From a checkpoint of a small self-supervised image encoder: moe soft.
Rows from block 3 of a small self-supervised image encoder, named by matrix and row number. Rows with one number within an expert belong to one neuron, the router's apart. Each number is 500 + 40 x the weight over its row's rms, rounded and kept within 0 to 999. All counts start at 0. Numbers have three digits each.
Before each expert's rows are labels from the 100 images, of 14848, where the router gives the expert most weight on average: "peak on" is the class under the peak. Only what is clearly more common there than usual is listed. The data: seven-segment displays showing three digits. In brackets: how many of the 100.
# router: slot weights (model.blocks.3.mlp.router.weight, 8x128, trained with AdamW), inputs 0-127
# gate: expert gate (model.blocks.3.mlp.gate, 4x64x128), inputs 0-127
# up: expert up (model.blocks.3.mlp.up, 4x64x128), inputs 0-127
# down: expert down (model.blocks.3.mlp.down, 4x128x64, transposed), outputs 0-127

# expert 3
peak on: surround (93)
router.6:443574461525532543480454419524465531483467508524488538402443502495541583534480486484522514485496479505464504511554438496543549470416495557551446489499445437503505487505483526573542420513413469467526515486545466496539511504433511501513462497521504461489551509506535528506536551570503520528481548560469426459406486472482536557446525534553486502494514537504530484453508434394531457491476
router.7:484497446437544560501459384523499514426534573571509552421498472521493521523553436524563513482563485511449484511506456567541533507447499504503470511486549468519574525478489469509537382461490457464457509487526448516516469505476508506510510462540527464454487513448474529499436512562498550530491524495458458489460483511417471561475523566514466490505563523546524511447505422418539492495437
gate.10:529529524549484544507511519436485529406565564506485484454444552532529456511513467450497479479470470463511483453477462464534444484499500502493495575555448522488523520495488522521465445522495486420473489561490461502449426457550475568489472434597494483520432525462527567505459540532429542497518484468565452493438501515488521507559541549526502490454525468539446484474521394409429461503499
up.10:485506527511536532448427425479478448454499492541442486516473533469463507509505543433425527530450545500527430499474417501563538494525517476510481453480496536426471457556567514526570475531418551556500538513464551584486494466498543460509514493503478523533571467446487527554561513558514486493462486552611501494475550512549428456533473570502458545513531532544519512469470536450498476542470
down.10:467522569492528450522566567515461520545404493509506518504513551529513485554526435595548447477496507499515559495474528482482551589530488487546570534511466484553511506482499528524471444534519423508489463520567483444560484496523534543435470462439514568481503497548497476471497522464497502574463547450415465477484442478529532598478495511457483496454462517437473495519505519532420507420540

# expert 0
peak on: screen (82)
router.0:554546487496531590465487476521494502437548565536481498492521491489532561574473441518536551549511522481445499517435473585443525518554498453477521573515481424550559481576461455590482505454438492544485530494485494528561485504501497525551522472479530440478448478510472487601485472494413476538496456431498511465509499513563482552467481510542517484453563489483477557482484564445502491568523
router.1:503544479474535482482567402508504489424514444445566471496457475475464528505512480468474531555502497469520455547529425592513526505529492451411488535488528463571498443569508490493534501456441491483469407556440543425483546484480521444531547499477533476486448494524511537577388481479500444472494462469509508482554535539526529491519523504506542549463498551498525579484482552456466448534508
gate.10:444495511607505518443519478433520497491451544498565492418468551492445441505479501481553494473577438500485464515529511433532487441504444529503524469577458508526520473470494466479430555479472508484434471515472541527449464573488473488512501500516490495492478502473462491465520498471554561433560512553515482571517428558456581498480476432444450524493491514518504526532401487476465414545465
up.10:565495486396487475551494508549475501466561439486470502578562451496591547487507497562465518490384557505535518485488488570444543519512569493514500502442563467499491530535500571506538468496527472504556558493473464462543567461495519487519523516521522475520540505493532496512493493547467470565456498482489530407449544475564433481534533557508565466506515516459482439458593504523524549472510
down.10:484496509556527478510577465542479427431445493493548414507550541424541490432460546541524491504547459540523500477475512536505564554522490531431489504527544499563508469487464472525498507472506515559532459449449503474426512588448457467515545455506484544534470435497605507446480472481535504467542483471529485588532537550436534535450453533443485545486495515541433525493486564485535486509545

# expert 2
peak on: surround (96)
router.4:536572534486429550437503422479469476423509577516465503493445486508496471561529477515550494444497505438449467447537485533502499474517537422456519489531514454448410485526554525527483483501511590435507519540531495511482478526567436419463467484523516454457518521480567460502519477502388491554499498476489537491541488542417459549486466473470458515500559470444432512478524500481432501535478
router.5:620456520517554534470487474486493455533542452494491548515539531456469460520465477449506484475491484447439527556487512568539464512501489513511548539557474547535563609501544521516471417535536547473485540491469431564473458517574508559471532453514514534448438518504479475501498491539477470503585469512538538535487536522514456494550454480525528537469540627558526491536545533514515510557454
gate.10:504545527525419463508494501462521506504507481491400468488478487464477521506507611542528421624558511551440450593477524490499508546571487515525468529520478527533469530446471417506487464500425499488486520421554465468513468468499541564507529503515528528433500467618474500551496449527450506497555500518499466579436491504509518440455482513538527545478517512509516516449521524460522475520496
up.10:475505528519485441472510500491521445490495495517514400480436547468443509493482601525504406508535459478478477609512507514570522477542467511520435505511549468544460536458472522512475433517464454470489485440513530462483473453497536570483525544486510552532493474544482547499467459539496524522540541537402464630417454557496515494536587466551528502522491524507524528521478534436530512501497
down.10:523500501482505576507488476528513525521459505505526555539512413595529500528479490510513592406523540523578486456435492536478494486484501459488491510515512509501500497550503525471504550509537524580505487570464493480525483484493469454536457459520497412456583496389515488595567522489507478444459488437512519416543529580481499496437394545562517503458494497507474465471490455503526536474496

# expert 1
peak on: screen (78)
router.2:527515507463518499449508525558514476559509571480465522497522493411465460424525536439472494452487514503439415499509556509511480456463558507471481443482519524480425440499503523546507448478513507483493453554491490443465549486504506441510437469441519500495538463472511512528527443459458527430537491552441470517523583506438403451550486445496499500576440595548553562490482533501462543483457
router.3:583513508516517567474441504512527455513564575538478516500534548446503512526467523462533501448450582551407508476483532513459477470490594490542510496510462481430508504514478540562505427472514520551514543479461406567545497529513505509464442463489469480458527420445523472492562457540460478530504498511466544501461570482517462520502488463537426417510584548545538510559479504475489527557490
gate.10:525495539504443489502577433497516479454567456400483499508443508486363495486500551503571538483513542437492479479518534483490550566479486471549497490507516444472455532498475491486482550589482478478487475451511472456443494482449523479516534474482555467558462509518512450525541518543562593501504541461449478563570483464481482474453531481559519487547498557539505501534560481580424488477546
up.10:445518509466549498522478573507478486495449528518556471507513494492552530497479462514476497478484505450543524503476478432494478426444453539472457587419461526519533485570554516501482474364497490499514507558488603484513516493543527546521436515477468509487547543484491545495383527510445478525500463503569518469413553531515488489535438561388489518447483483497465487519455479476549524517498
down.10:531506529494438455523559454513467440550544465479467506536455524477462512467450518527492540459486517473539502469485590517495569526532504511548478486546487514539491492497442437504491450537453443424464480515501489454539515489438545547527497513438493425472488463511502438536612537497578553550481526520395497578523583530451524471492522442509538468468492449564491513486468532553440481547547